Rows from block 2 of the encoder, named by matrix and row number. Rows with one number belong to one attention dimension. Each number is 128 + 24 x the weight over its row's rms, rounded and kept within 0 to 255. All counts start at 0.
# v: attention value (encoder.blocks.2.attn.v.weight, 256x256), inputs 0-255
# proj: attention output (encoder.blocks.2.attn.proj.weight, 256x256, transposed), outputs 0-255
v.66 [128 128 128 127 128 128 128 129 128 130 128 129 134 129 128 132 127 128 127 128 130 128 129 129 128 123 128 128 127 128 130 127 127 129 128 128 128 123 130 137 124 128 132 129 126 129 127 130 131 128 139 129 128 134 128 128 129 129 128 130 128 130 128 128 131 128 136 128 130 128 120 128 133 127 137 132 128 127 130 130 120 128 128 125 127 129 129 129 126 129 128 119 128 127 134 127 128 126 129 128 124 125 129 128 125 128 255 128 127 124 131 127 128 132 127 129 125 118 134 126 126 141 218 128 128 128 130 128 133 128 128 136 122 127 128 128 128 129 126 127 128 130 125 128 131 128 128 135 123 128 126 127 128 114 128 128 130 128 128 127 128 127 127 127 118 129 129 128 126 128 133 130 128 126 128 121 124 128 128 128 127 124 133 127 128 129 128 132 133 111 128 130 127 126 128 125 130 128 133 130 127 129 129 132 131 136 128 128 126 126 122 127 128 123 124 151 125 127 129 118 131 129 127 136 131 125 130 131 130 129 118 131 127 125 128 255 128 128 128 129 129 128 125 126 128 129 128 127 127 127 129 134 116 125 125 127]
proj.66 [127 132 133 155 128 128 127 128 152 104 123 108 127  94 125 126 131 126 119 135 131 124 122  86 127 196 130 129 128 122 135 127 133 123 125 128 131 127 128 129 111 136 125 115 127 122 115 129 131 125 105 128 128   4 144 128 129 125 125 136 143 152 124 128 126 128 127 129 125 129 124 139 135 148 135 128 127 140 142 128 153 126 144 126 129 135 137 140 190 130 124 133 132 126 242 128 123 126 135 126 128 147 119 167 109 121 117 126 133 128 122 129 125 130 143 126 128 123 116 128 126 128 126 104 123 129 128 130 124 127 146 115 128 150 128 129 124 130 123 128 127 126 133 130 128 116 142 127 128 185 128 138 128 123 136 114 130 134 131 138 130 128 121 122 120 131 128 117 142 127 106 125 125 116 124 129 103 134 125 124 124 131 128 122 123 126 120 130 108 129 120 119 136 131 135 136 120 128 133   0 131  94 125 136 126 131 128 111 167 167 130 134 126 130 141 131 111 128 127 127 117 129 129 103 142 128 169 126 133 138 130 112 127 127 125 121 129 138 128 134 140 134 127 126 125 120 129 153 127 136 124 141 128 131 128 180]
v.67 [128 128 128 129 128 129 128 128 128 128 128 128 128 127 128 140 127 128 128 128 128 130 127 128 128 130 128 128 128 129 127 128 132 128 131 129 128 127 146 127 128 128 127 128 128 128 128 128 128 128 128 128 125 128 128  61 125 126 128 128 124 129 128 128 128 128 129 128 128 128 128 128 128 128 128 128 128 128 127  80 128 128 140 129 128 128 128 128 129 130 128 128 128 128 128 128 128 147 128 129 128 128 128 128 127 128  85  89 128 112 128 128 128 128 128 128 143 128 129 128 128 126 153 130 126 127 123 127 128 127 128 128   0 128 128 128 128 128 173 128 160 136 128 128 127 128 157 128 128 122 127 128 128 128 128 127 128 128 129 140 126 129 127 129 129 128 128 128 128 128 128 128 128 128 128 128 129 128 128 128 128 130 128 127 127 128 117 128 128 128 128 129 130 137 127 128 128 127 142 127 127 128 129 128 157 128 128 128 133 128 129 128 128 127 130 128 127 128 133 129 127 127 129 128 128 129 129 129 129 128 255 129 129 133 128 129 128 128 129 129 128 129 128 128 128 127 128 129 128 128 128 127 128 128 127 128]
proj.67 [128 129 128 128 128 122 124 128 128 126 128 128 128 128 124 127 129 128 128 126 129 146 126 128 130 126 128 139 126 129 128 127 128 127 128 120 127 127   2 128 128 110  88 129 128 127 128 127 129 128 128 128 119 128 128 217  57 128 128 128 128 127 128 129 128 128 127 129 127 124 127 144 126 128 128 128 129 129 128 255 128 129 128 126 127 128 128 133 129 128 128 128 129 127 127 128 128 129 128 125 127 129 129 128 127 128 128 129 129 200 127 128 128 128 127 128 125 126 128 127 128 126 128 128 128 127 134 128 126 128 129 129 255 128 128 128 128 128 120 128 128 129 128 128 129 128 128 128 126 253 158 128 127 127 144 134 129 122 129 128 128 128 129 130 131 128 130 126 128 128 128 129 128 127 129 126 128 128 129  93 134  92 121 128 128 128 125 128 128 129 128 128 129 124 128 125 125 127 128 126 128 128 126 128 127 131 129 128 129 129 130 129 127 127 122 128 128 128 125 128 128 139 128 128 128 128 128 128 128 131   0 128 128 115 128 125 128 126 126 123 128 128 128 128 128 128 129 128 138 128 128 130 128 128 128 128]
v.69 [127 128 129 128 126 128 128 127 131 125 128 128 128 128 128 127 128 128 129 131 128 130 128 126 128 127 117 128 129 124 128 128 128 129 128 129 129 128 128 129 127 128 128 130 128 128 128 128 128 128 130 127 128 128 125 146 133 129 131 129 126 129 129 126 129 128 127 129 128 129 128 128 128 128 130 129 128 130 128 136 128 128 129 128 127 128 128 129 129 128 128 133 129 128 127 128 128 128 128 127 128 128 127 128 113 128 129 129 128 127 128 128 130 130 128 128 129 128 131 128 128 128 125 128 128 127 122 126 127 129 126 142 128 128 129 128 128 133 110 128 129 124 127 128 127 124 131 118 126 129 128 135 127 128 128 128 128 123 128 128 128 128 128 129 124 128 132 128 128 156 128 128 129 128 128 129 128 128 128 129 130 127 127 129 128 128 128 126 128 127 127 128 128 128 128 128 128 128 127 129 128 128 128 128 126 128 129 127 127 128 123 129 128 128 128 126 128 128 128 128 127 255 128 126 127 128 128 128 127 128 128 127 129 129 128 128 128 129 128 122 128 129 128 128 127 129 128 255 128 128 127 127 127 130 128 127]
proj.69 [125 130 116 128 130 125 130 127 126 131 132 255 113 135 129 130 121 132 128 129 163  90 128 126 129 134 126 125 112 128 126 101 129  94 117 135 126 125 128 129 127 123 154 115 129 119 128 138 130  58 140 129  96 134 129   0 108 125 126 123 128 132 131 125 130 130 126 130 135 127 132 136 120 126 114 160 128 127 132  91 159 128 128 128 130 150 133 132 117 129 128 128 135 109 169 126 129 121 112 123 134 126 126 129 135 130 135  92 135 126 128 125 128 130 155 120 127 121 125 129 125 128 133 127 122 127 136 127 124 128 132 122 132 129 128 127 130 129 127 135 131 129 122 130 132 137 190 132 126 127 131 129 126 184  92 126 128 127 129 144 130 133 129 124 128 127 133 127 120 125 138 131  65 123 128 123 125 128 135 133 109 127 117 114 129 128 123 127 128 129 127 129 133 127 123 147 115 123 128 127 124 140 128 128 130 136 122 129 114 129 126 139 125 130 127 135 129 128 112 133 136   0 129 129 150 134 140 226 127 130 118 130 127 118 130 145 133 128 128 127 128  98 126 129 142 133 130  16 128 130 180 127 130 125  94 127]
v.70 [128 128 129 131 126 132 128 128 128 128 128 129 128 130 124 126 128 128 129 128 128 128 128 127 128 128 128 128 128 147 128 128 128 129 127 127 131 126 127 127 129 127 130 128 128 127 128 128 126 128 126 128 128 128 128 130 128 129 129 128 129 129 128 128 128 128 129 129 127 128 128 128 128 128 128 136 124 128 128 129 128 128 127 134 129 128 128 124 126 128 127 127 129 128 128 129 127 223 128 129 128 126 128 130 126 129 128 128 129 127 128 128 128 127 129 124 127 130 128 129 128 128 127 128 130 128 153 128 127 129 127 128 126 128 128 128 128 129 128 127 129 127 128 128 128 128 129 128 128 135 127 127 128 131   0 128 128 129 127 124 128 128 128 128 129 128 133 128 128 128 124 128 128 128 133 128 128 128 128 129 129 128 128 129 129 129 128 128 128 128 128 128 127 127 129 127 128 128 128 129 128 128 129 128 129 128 128 128 126 127 128 128 127 125 129 127 131 132 131 130 127 132 126 128 128 128 129 128 128 127 127 128 128 127 128 128 127 128 130 127 128 131 127 128 128 128 128 128 128 128 128 124 127 128 128 128]
proj.70 [123 128 126 128 131 108 135 128 128 131 127 132  89 151 129 127 128 129 124 126 102   0 128 130 140 127 115 127 134 129 121 137 128 124 128 255 128 130  59 127 128 129 123 128 128 128 127 127 127 127 128 128 131 127 130 130 138 128 126 135  98 128 128 130 129 132 128 125 127  60 127 128 128 126 125 121 125 129 128  53 129 128 134 130 126 137 133 122 126  79 118 125 128 133 114 126 126  26 126 131 129 144 128 125 128 128 127 132 128 115 130 128 131 134 127 128  94 129 129 129 122 121 164 130 111 136 131  74 135 127 126 128 217  31 128 120 131 127 126 131 126 111 130 130 129 128 126 128 126  94 132 128 124 127 233 145 129 136 128 129 127 132 137 123 116 124 132 129 131 133 145 129 125 127 128 128 129 124 126 129 126 129 123 135 131 127 129 121 132 129 123 127 128 106 129 163 142 131 128 122 126 129 118 128 128  69 167 128 123 129 127 127 109 128 129 131 130 127 118 126 125 141 128 131 125 130 124 131 128 123 111 117 130 149 127  79 128 125 128 128 142 129 128 126 111 128 129 124  99 127 128 129 126 129 129 128]
v.71 [128 127 128 129 124 128 130 128 127 132 127 128 128 128 125 130 129 128 129 127 125 125 129 128 128 127 128 128 126 130 127 129 128 137 128 129 129 126 127 128 128 128 125 128 131 131 129 127 128 130 127 127 129 128 128 132 130 128 128 128 128 128 127 127 127 128 129 128 128 128 129 128 130 127 126 123  73 128 126 127 133 132 127 124 129 129 127 128 128 130 126 128 129 129 255 128 129 119 127 128 128 129 129 128 128 128 127 128 129 128 127 128 130 128 128 128 128 125 123 129 130 127 128 127 129 128 123 128 126 128 128 124 130 128 129 129 128 129 128 128 129 124 128 128 130 128 134 125 129 127 129 129 126 129 128 128 127 127 128 128 128 128 128 129 130 128 128 128 128 128 129 128 128 128 127 128 129 129 128 127 129 129 128 128 133 129 124 126 128 129 129 128 129 128 131 128 127 128 126 127 124 128 126 128 127 128 128 128 128 128 129 128 128 125 129 127 135 129 128 132 128 127 128 128 129 128 128 128 127 129 128 127 129 129 128 120 121 129 131 127 126 128 132 127 128 125 128 128 129 128 128 122 138 129 128 129]
proj.71 [128 131 127  95 112 128 137 171 135 130 131 127 163 221 145 105 135 115 127 124 128 141 130 134 170 125 131 164 134 129 126 128 156 121 123 124 134 128 130 129 128 118 131 111 150 127 124 126 106 150 125 157 130 127 116 128 126 121 104 128 152 142 123 133 139 140 149 124 138 128 128 133 133 121 144 130 130 125 193 113 134 133 127 137 146 129 135 128 151 120 127 123 144  84  14 115 117 135  90 124 145 116 127 128 124 112 130 132 179 124 135 138 146 128 116 141 129 127 127 125 130 132 127 120 117 141 127  87 114 147 147 148 111 126 133   0 127 127 128 128 126 231 145 136 127 113 114 127 131 130 128 129 116 156 128 118 124 129 141 128 120 124 154 131 119 135  85 142 133 128  93 129 125 102 145 124 124 122 134 115 132 139 130 131 124 128 122 112 126 120 124 134 114 128 126 149 106 129 137 128 125 128 144  90 128 131 133 125 137 111 142 106 129 120 126 123 139 144 115 148 156 124 108 126 114 191 132 128 127 128 117 152 128 128 122 125 138 120 128 111 149 135 131 134  93 130 117 128 129 127 255 127 116 132  99 138]
v.81 [129 128 126 128 127 128 129 128 128 128 130 128 128 127 128 127 134 128 128 128 128 127 128 128 128 132 128 128 128 128 128 128 127 128 127 126 128 127 128 128 127 127 127 128 128 128 128 128 128 128 127 128 128 128 128 129 128 128 128 129 129 128 128 128 128 127 127 127 127 130 128 128 127 128 129 116 211 128 127 128 128 128 128 128 128 129 128 128 128 127 129 128 128 128 127 128 128 130 129 128 128 128 128 128 128 127 129 129 128 128 127 127 128 126 129 128 128 129 128 128 128 129 127 128 128 129 128 127 128 128 128 128 128 128 127 129 128 128 129 128 128 255 128 128 128 128 129 128 130 128 125 128 128 129 123 128 128 127 128 127 128 120 128 128 129 127 130 128 128 128 129 128 128 128 128 129 128 127 128 128 126 127 129 128 128 129 128 127 128 128 128 128 128 128 129 128 127 129 127 128 128 128 130 128 128 128 129 127 126 128 129 128 128 128 128 128 124 128 125 130 128 130 128 128 128 128 128 128 128 128 127 127 128 128 128 128 128 128 130 128 128 128 128 129 128 128 128 130 127 130 128 128 128 128 128 128]
proj.81 [128 122 175 123 127 127 128 122 128 128 134 137 120 127 128 128 127 123 150 115 100 126 129 128 127 120 129 126 128 125 128 128 133  74 131 128 131 132 135 132 113 129 107 122 131 123 130 111 130 130 130 126 152 127 129 169 141 132 129 127 144 134 112 127 128 126 128 126 136 127 128 128 128 128 133 133 125 128 130 102  90 129 128 136 128 131 135 129 128 129 135 128 132 111 169 126 130 128 127 129 128 135 128 124 129 130 127 129 133 107 128 130 126 150 130 129 124 123 147 129 120 128 146 127 128 141 121 123 129 132 130 126 126 126 130 127 131 125 129 136 128   0 127 126 128 129 140 126 113 128 142  86 130 128 129 128 138  86 128 132 126 132 131 126 124 126 115 118 128 126 128 128 147 124 128 124 128 128 140 128 153 126 129 131 131 127 119 121 125 129 129 121 129 127 135 128 136 121 126 129 121 129 125 140 121 127 125 125 120 125 131 139 141 131 134 135 136 135 129 131 126 132 128 127 138 128 126 128 131 132 123 124 128 137 124 130 132 122 128 121 126 128 128 123 124 126 115 129 125 128 125 135 128 124 128 141]
v.83 [127 128 128 129 129 129 128 128 128 128 128 126 128 126 255 126 127 128 125 128 128 119 128 128 128 133 129 127 128 128 128 128 129 128 128 128 128 130 230 127 130 129 132 128 128 128 127 129 128 128 128 128 127 128 127 125 127 129 127 255 128 128 128 128 128 128 128 128 128 128 128 128 126 129 130 126 128 128 128 127 128 128 128 130 128 128 128 126 128 129 128  76 127 129 128 128 128 103 128 129 128 130 127 128 136 128 129 128 128 128 129 128 128 126 131 127 127 129 127 127 128 129 128 128 121 128 129 128 137 130 127 128 102 129 128 128 128 127 139 128 125 128 128 128 127 128 129 127 127 135 128 128 130 207 122 128 128 128 128 128 128 127 128 126 128 123 123 128 129 128 128 128 128 129 128 129 128 128 128 126 127 128 128 129 124 128 128 128 128 128 125 132 128 127 128 128 128 128  98 128 130 128 134 132 129 128 128 122 128 124 127 128 128 127 128 127 128 128 131 128 128 127 128 128 128 128 128 128 128 128 128  99 128 128 128 195 127 128 130 134 127  95 128 128 128 128 128 119 128 128 127 133 129 128 128 128]
proj.83 [129 127 127 128 128 130 129 128 129 135 129 132 115 128   0 128 127 132 128 128 130 243 128 127 127 125 128 129 130 129 128 128 130 131 128 127 127 128 131 128 128 129 123 128 128 128 128 129 128 134 129 128 149 128 129 222 152 127 130 116 127 127 128 127 128 128 128 128 128 128 127 128 129 128 122 176 127 129 128 129 128 128 129 127 128 127 128 125 129 131 128 128 127 127 149 131 126 128 128 128 127 101 128 128 128 128 128 128 128 135 127 128 128 127 129 134 131 128 127 129 129 128 146 128 128 125 128 128 125 124 128 128 204 128 129 128 128 128 154 128 128 125 128 128 128 129 129 107 127 127 161 128 128  54 193 128 128 127 128 129 128 129 129 127 119 128 129 128 128 128 129 130 128 128 128 128 131 129 128 133 128 128 128 127 128 128 129 128 128 128 129 128 126 129 128 127 177 128 128 130 128 128 126 129 128 132 127 131 129 127 126 125 126 128 127 127 128 128 128 128 128 133 128 128 128 180 123 128 128 128 143 130 127 127 128   0 128 128 131 128 128 129 128 129 134 127 127 129 108 128 128 126 129 128 121 127]
v.87 [129 128 128 128 130 128 129 128 128 128 128 128 126 134 128 126 128 128 128 128 128 128 129 128 128 129 128 128 127 128 129 128 126 128 129 128 127 128 128 127 126 126 129 128 128 129 127 128 129 128 126 128 128 128 128 128 128 128 127 140 127 128 128 128 128 128 117 128 130 128 130 128 129 128 128 128 117 128 128 126 127 129 128 126 128 128 126 128 132 128 128 129 129 127 128 124 127 132 135 127 127 129 126 129 135 127 130 129 127 129 130 128 127 127 132 129 126 129 127 128 128 127 128 128 128 129 127 128 129 137 127 129   0 128 128 128 128 130 128 129 129 129 128 128 130 131 128 127 128 128 128 127 128 129 129 128 127 127 128 128 128 127 128 128 130 130 128 128 128 128 128 128 129 128 127 128 128 127 128 129 130 128 128 127 127 128 126 128 127 129 128 125 129 128 128 127 127 133 128 128 129 129 128 128 129 127 128 134 124 129 128 127 127 128 128 129 128 128 131 125 127 125 127 128 128 127 129 127 129 128 126 133 129 126 130   0 128 129 126 127 127 120 128 128 127 128 131 134 130 128 128 127 128 129 129 128]
proj.87 [127 122 130 125 134 126 146  75 126 149 131 151 119 128 133 130 133 122  90 132 129 127 134 151 128 139 127 131 134 127 145 185 125 126  87 134 135 124 133 136 137 187 130 142 136 161 128 138 128 116 147 128 140 128 148 130 132 134 119 126 130 139 120 128 125 125 133 128 129 126 112 121 118 143 157 150 110 128 115 128 140 130 132 129 128 140 128  17 114  69 145 129 122 124 131 145 119  93 127 134 171 158 117 141 136 139 140 131 122 126 132 125 118 136 129 126 144 129 129 127 107 140 124 125 130 126 148 128 129 137 129 118 255 125 128 127 158 128 128 128 107 128 123 120 129 127 128  55  85  80 126 133 123 146 134  88 175 133 129 135 125 109 125  80 131 128 127 130 115 126 121 100 101 122 118 134 128 126 125 159 114 133 127  77 129 128 133 125 128 126 143 128 128 124 121 123 138 155 128 133 123 136 129 124 124 112 126 129 113 122 109 125 146 165 156 125 125 146 139 100  62 130 153 133 130 143 136  63 178 127  69 122 134 128 169 197 127 129 130 183 137 102 126 127 136 122 130  77 114 123 128 130 129 120 151 134]
v.205 [128 128 127 128 128 127 127 128 128 129 128 128 128 128 127 128 128 128 128 128 255 126 128 128 128 127 128 128 127 128 128 128 128 127 127 130 128 128 128 128 129 127 128 128 129 128 127 128 125 128 128 128 128 128 126 127 123 127 128 129 128 128 128 127 122 127 127 129 128 128 128 128 128 128 128 130 127 128 128 128 129 128 128 130 128 128 128 128 129 128 128 128 128 128 128 128 128 104 128 129 129 128 129 128 128 128 127 128 128 128 128 129 128 128 129 129 127 123 128 128 128 128 128 129 128 128 154 128 128 128 128 128 131 129 128 128 128 128 127 127 128 129 126 128 128 128 130 128 128 128 127 129 128 129 132 128 128 129 128 134 128 131 128 127 128 128 160 127 128 128 130 128 128 127 127 128 128 127 128 129 128 128 129 128 128 128 128 128 128 128 128 127 126 129 128 128 128 130 128 128 129 128 128 128 129 128 128 128 128 128 128 128 128 129 128 128 119 128 186 128 128 128 128 128 129 128 128 128 128 128 128 128 128 129 128 133 128 128 127 127 128 127 128 127 128 128 128 127 128 128 128 128 128 128 128 128]
proj.205 [131  83 155  83 117 130 129 106 131 119 124 137 119 127 127 133 114 142 131 129   0 125 128 121 247 128 127 130 122 125 133 125 120 118 124 167 119 130 128 119 154 113 125 145 142 111 106 126 124 137 123 118 128 132 125 128 140 128 131 127 129 125 109 133 145 108 122 129 148 134 124 130 138 133 112 131 133 120 132 128 111 127 124 126 128 129 139 121 119 175 137 127 127 130 119   0 126 128 130 129 131 122 137 147 147 128 140  87 113 129 123 128  77 130 144 111 122 128 120 130 111 129 128 120 128 140 131 132 125 125 111 132 123 106 126 190 117  98 112 139 129 129 140 156 135 130 141 143 134 117 128 129 127 126 132 117 154 116 128 116 126 136 135 126 127 133  98 125 134 119 124 128 173 118 128 126 190 131 129 132 119 117 136 119 126 133 124 106 122 127 144 134 124 170  57 132 128 124 128 142 145 122 129 124 194 125 123 115 136 125 128 145 133 127 124 134 131 125 129 131 133 130 126 121 129 141  56 142 129 131 128 141 122 130 106 124 172 128  95 122 130 132 137 136 131 129 131 134 130 129 131 127 124 126 122 137]
v.211 [128 128 128 128 124 128 128 128 127 126 128 128 128 127 128 128 125 128 128 129 129 128 128 128 128 128 128 128 128 128 128 128 128 129 128 128 127 128 128 128 127 128 127 127 128 127 128 128 128 128 127 128 129 128 128 128   0 129 131 128 129 128 128 128 129 128 129 129 128 128 127 128 128 126 128 110 128 128 127 127 129 128 128 128 128 128 128 129 128 128 128 128 127 128 128 128 128 128 127 128 128 128 128 128 128 128 143 128 128 127 127 129 128 128 129 128 127 128 128 128 128 126 128 128 129 128 128 128 128 128 128 128 125 128 129 128 128 128 128 128 128 128 129 128 128 128 128 128 128 128 128 128 128 128 121 128 128 130 128 129 128 127 128 130 128 128 128 128 128 128 129 128 128 128 126 127 129  70 128 128 135 128 128 127 128 128 128 127 128 128 128 128 127 127 128 128 128 128 129 128 127 128 128 128 128 128 128 127 127 128 128 128 125 127 128 127 128 128 120 128 128 128 128 127 128 127 128 128 128 128 128 128 128 130 128 134 129 129 128 130 128 129 128 128 128 128 128 128 129 128 128 129 129 128 128 128]
proj.211 [129 146 184 218 140 126 128 131 126 133 117 134 120 111 127 154 129 144  78 127 128 123  78 114 128 129 149 127 125 106 133 125 128 107 122 114 129 124 123 140 164 133 113 131 125 159 133 118 137 129 122 130 131 127 133 121 250 122 149 133  94 126 219 137 129 126 126 122 130 134 120 137 146 128 135 128 128 135 150 154 127  73 130 127 134 125 128 126 128 159 114 148 123 136 143 140 133 123 118 133 127 255 115 134 140 131 126 120 131 131 156 147 119 132 132 156 131 129 120 129 123 130 112 128 140 131 128 229 133  98 121 117 126 128 134 147 127 201 135 184 145 120 140 113  88 128 128  96 126 194 154 156 127 128 127 124 136 134 124  95 165 131 131 119 127 129 138 127 119 131 128 125  56 118 125 122  98 142 120 126 132 248 127 157 141 113 139 118 126 128 146 120 128 127 117 126 116 167 124 118 128 132 120 158 127 129 129 123 170 105 127 150 129 127 103 130 122 128 137 130 138 127 125 134 123 117 126 123 133 135 109 155 128 130 140 130 199 137 133 120 136 126 126 112 148 131 147 132 126 134 123 124 129 121 128 130]
v.212 [128 128 128 128 128 117 128 128 128 128 128 128 128 128 128 128 128 128 128 128 175 128 128 128 128 128 128 128 128 128 128 128 128 128 128 127 128 128 129 128 128 128 128 127 128 128 128 128 128 128 128 128 128 128 128 128 129 128 128 128 128 128 128 128 154 128 128 128 128 128 128 128 128 128 128 128 128 128 128 128 128 128 128 128 128 128 128 131 128 128 128 128 128 128 128 128 129 105 128 128 128 128 128 128 128 128 196 128 128 129 128 128 128 128 129 128 129 128 128 128 128 128 128 128 128 128  86 128 128 128 128 128 128 128 128 128 128 128 128 128 128 128 128 128 128 128 128 128 128 128 128 128 128 128 136 128 128 128 128 128 128 128 128 128 128 128 121 128 128 128 128 128 128 128 128 128 128 127 129 128 126 129 128 127 128 128 129 128 128 128 128 128 128   0 128 128 128 128 128 128 128 128 128 128 129 128 128 128 128 128 128 128 110 128 128 128 129 128 128 128 128 128 128 128 128 128 128 128 128 128 127 128 128 128 128 128 128 128 128 128 128 130 128 128 128 128 128 127 128 128 128 128 128 128 128 128]
proj.212 [128 128 129 129 127 128 128 128 128 148 128 128 128 128 130 128 128 128 128 127 118 128 128 127 127 128 128 128 128 128 128 129 128 128 128 156 127 128 126 128 128 129 119 127 128 128 128 128 128 128 128 127 129 128 128 127 145 128 128 127 128 128 128 128 128 128 128 128 128 127 127 128 128 127 128 164 128 128 128 129 128 128 128 128 128 127 128 128 128 124 128 128  96 128 115 128 128  74 128 129 128 128 128 129 129 128 128 128 128 101 128 128 128 128 128 128 129 130 128 128 128 127  95 128 128 127 113 128 128 129 128 128 129 122 127 128 127 129 129 128 129 117 128 128 128 128 128 127 128 155 129 128 128 126 118 128 129 134 128 128 127 128 128 128 138 128 131 128 128 128 128 128 127 127 128 128 128 128 128 128 128 127 117 128 128 130 127 128 128 128 128 128 127 255 128 127 128 128 127 127 127 127 127 128 128 131 125 128 128 128 128 129 126 128 128 128 128 128 128 128 128 124 128 128 128 129 128 127 128 128 126 128 127 125 128 128 128 129 128 128 128 154 129 128 128 128 128 141 126 128 128 129 128 128 129 128]
v.215 [128 128 129 128 128 128 128 128 129 125 128 128 128 128 128 128 127 128 127 128 128 127 128 128 128 129 128 128 128 128 128 128 128 123 128   0 128 126 130 129 128 129 128 128 128 128 129 128 128 128 128 128 129 128 127 128 126 128 128 127 128 127 128 128 123 128 128 128 128 128 128 128 128 130 128 150 130 128 129 127 130 128 128 128 128 128 128 128 128 128 129 128 128 128 112 128 128 131 128 128 128 128 129 128 128 128 127 128 128  49 129 128 128 128 141 127 128 128 130 128 128 125 128 128 128 128 255 128 128 128 128 127 109 128 129 128 128 128 127 128 129 128 127 128 128 128 131 129 128 128 128 128 128 124 109 128 128 129 128 128 128 128 128 128 128 128 136 128 128 127 128 128 128 128 128 128 128 128 128 128 137 128 130 129 128 128 128 128 128 128 128 128 128 127 128 132 128 128 128 128 128 128 128 128 128 129 128 128 128 128 129 128 128 130 128 125 128 128 130 128 128 128 128 128 127 128 128 128 127 127 127 128 128 128 128 127 128 128 126 120 126 204 128 128 128 128 128 128 128 129 128 128 128 128 129 128]
proj.215 [116 128 130 129 121  93 128 129 128 125 128 129 128 128 122 127 130 128 127 129 116 105 128 127 130 138 127 126 127 128 128 124 130 127 125 255 124 128 126 131 127 128  87 143 136 129 125 126 128 125 128 132 128 126 134 140 126 129 126  99 103 128 127 128 127 126 128 129 128 127 127 130 127 128 127 117 127 127 128 110 128 128 129 125 128 128 130 128 135 124 127 128 132 127 129 121 130  51 131 128 128 135 127 129 130 127 126 131 128 255 128 127 126 135 146 126 125 129 134 129 127 128 129 127 128 127 185 129 135 128 129 128 128 128 128 129 129 128 241 119 128 126 130 149 127 128 129 128 128 127 133 127 126 115 220 146 132 134 131 130 127 130 128 129 135 128 130 128 128 126 126 128 130 127 128 134 129 128 129 136 129 122  85 125 131 129 128 126 130 135 128 125 128  92 122 103 128 128 126 127 131 130 126 129 125 125 131 127 128 125 126 130 128 128 128 128 126 128 129 128 129 130 129 126 128 117 132 135 128 131 134 129 129 127 119 149 138 123 127 133 126 125 129 128 131 125 129 118 128 128 131 129 127 128 128 131]
v.216 [128 128 127 128 128 126 129 128 128 128 128 130 127 128 129 128 127 128 128 128 128 129 129 128 127 128 128 128 127 128 128 128 128 128 127 127 129 129 127 127 128 126 128 129 128 128 128 128 128 128 127 125 128 128 129 128 125 128 128 130 128 128 128 128 128 127 126 128 127 128 128 128 127 128 128 128 128 129 128 128 129 128 128 129 128 129 128 126 128 128 128 128 131 128 129 128 129 128 128 128 126 130 129 128 128 128 125 128 128 128 128 128 128 127 131 128 129   0 128 128 128 129 129 128 129 128 128 128 128 128 131 128 130 128 128 128 128 128 128 128 128 128 128 128 127 127 128 128 128 128 128 128 127 128 127 128 128 128 128 127 128 128 128 128 128 127 123 128 128 128 128 128 127 136 128 128 128 128 128 129 122 128 128 124 128 128 128 128 128 129 128 128 128 128 129 128 128 135 128 128 128 128 128 129 127 128 128 126 128 128 128 127 114 129 128 128 128 129 131 128 128 128 128 128 128 128 128 129 128 128 128 128 126 128 128 128 128 128 128 129 128 130 128 128 129 128 128 127 130 128 128 128 128 128 129 128]
proj.216 [129 124 126 126 130 107 180 119 125 130 140 133 139 162 126  98 128 122 127 127  97 129 126 131 214 135 128 125 159 126 131 131 128 120 123  98 129 128 128 131  94 123 130  95  78 127 127 127 132 168 127 135 128 142 118 128 127 127 128 114 136 166 169 234 117 228  97 146 121 128 108 128 215 137 126 122 137 109 128 146 158 116 128 127 136 134 132 105 128 128 132 132 131 142 124 128 116 133 140 127 129  99 123 113 125 126 147  91 131 126 116 125 118 122 137 122 161 255 110 133 124 128 139 133 128 146 123 124 117 128 122 131 134 123 137 106 133 142 129 130 122 138 133 123 148 131 128 127 144 106 128 120 121 142 127 112  92 147 146 111 161 132 128 135 125 132 159 124 145 118 143 128 209 130 124 130 131 124 120 127 131 114 125 128 110 130 127 126 143 104 134 129 134 131 144 141 127 103 132 134 127 129 124 125 117 128 128 136 212 151  88 128 251 132 132 122 135 134 142  89 159 130 116 134 125 103 130 107 131 143 133 119 128 131 130 126 136 128 128 130 133 129 131 129  87 144 116 141 128 130 127 133 134 126 127 126]
v.218 [128 128 128 128 128 169 128 128 129 130 128 127 128 128 129 128 128 128 128 128 129 128 128 128 128 128 128 128 128 128 128 128 128 128 128 135 128 128 130 128 128 128 120 128 128 127 126 127 129 128 128 128 129 128 128 128 128 128 128 128 128 128 128 128 129 128 128 129 128 128 127 128 128 128 127 128 128 128 128 127 128 127 128 127 128 127 128 129 128 128 127 116 128 128 128 128 128 128 128 128 128 128 128 128 128 128   7 128 128  73 128 128 128 128 131 128 133 128 127 128 128 129 129 128 128 128 126 128 129 128 128 128 128 128 128 128 128 128 170 128 127 129 128 128 128 129 128 128 128 128 127 128 128 128 134 129 128 183 128 129 128 128 128 128 128 128 126 128 128 128 128 128 128 128 128 128 128 128 128 128 128 129 126 128 128 128 129 128 128 128 128 129 129 130 128  30 128 128 130 128 128 128 128 128 128 128 128 128 128 128 128 128 128 128 128 128 128 128 128 128 128 127 128 128 128 128 127 128 127 129 175 128 128 126 128 128 128 128 129 128 129 107 128 129 128 128 128 139 255 128 128 129 128 127 128 128]
proj.218 [129 130 127 128 126 130 128 129 127 128 129 128 116 126 131 128 130 128 128 129 146 127 128 128 131 128 129 129 126 127 129 128 128 128 128 124 128 128  20 128 126 128 255 131 127 129 129 129 127 128 131 131 131 128 126 127 131 128 129 128 125 129 128 128 128 128 128 129 129 123 125 129 128 128 127 128 128 129 127 127 128 128 131 127 129 128 129 139 130 130 128 129 127 128  75 128 120 130 128 130 130 128 128 127 125 128 129 128 128 128 127 128 128 128 129 118 128 136 126 128 128 128 129 128 128 128 131 130 128 127 128 128 140 128 128 132 128 127 133 129 127 128 128 134 129 128 128 128 129 143 138 128 127 126 129 143 128   0 129 130 128 132 129 129 128 128 134 130 127 128 127 128 128 128 128 128 128 128 127 128 116 121 128 128 127 130 129 129 128 128 128 126 128 119 128 255 124 127 129 128 128 128 126 128 129 128 128 127 128 130 129 109 128 130 128 128 128 128 129 128 128 128 129 128 128 127 129 129 128 128 124 135 128 124 128 131 125 128 128 126 124 126 128 128 131 128 128  45   0 127 128 128 128 127 127 128]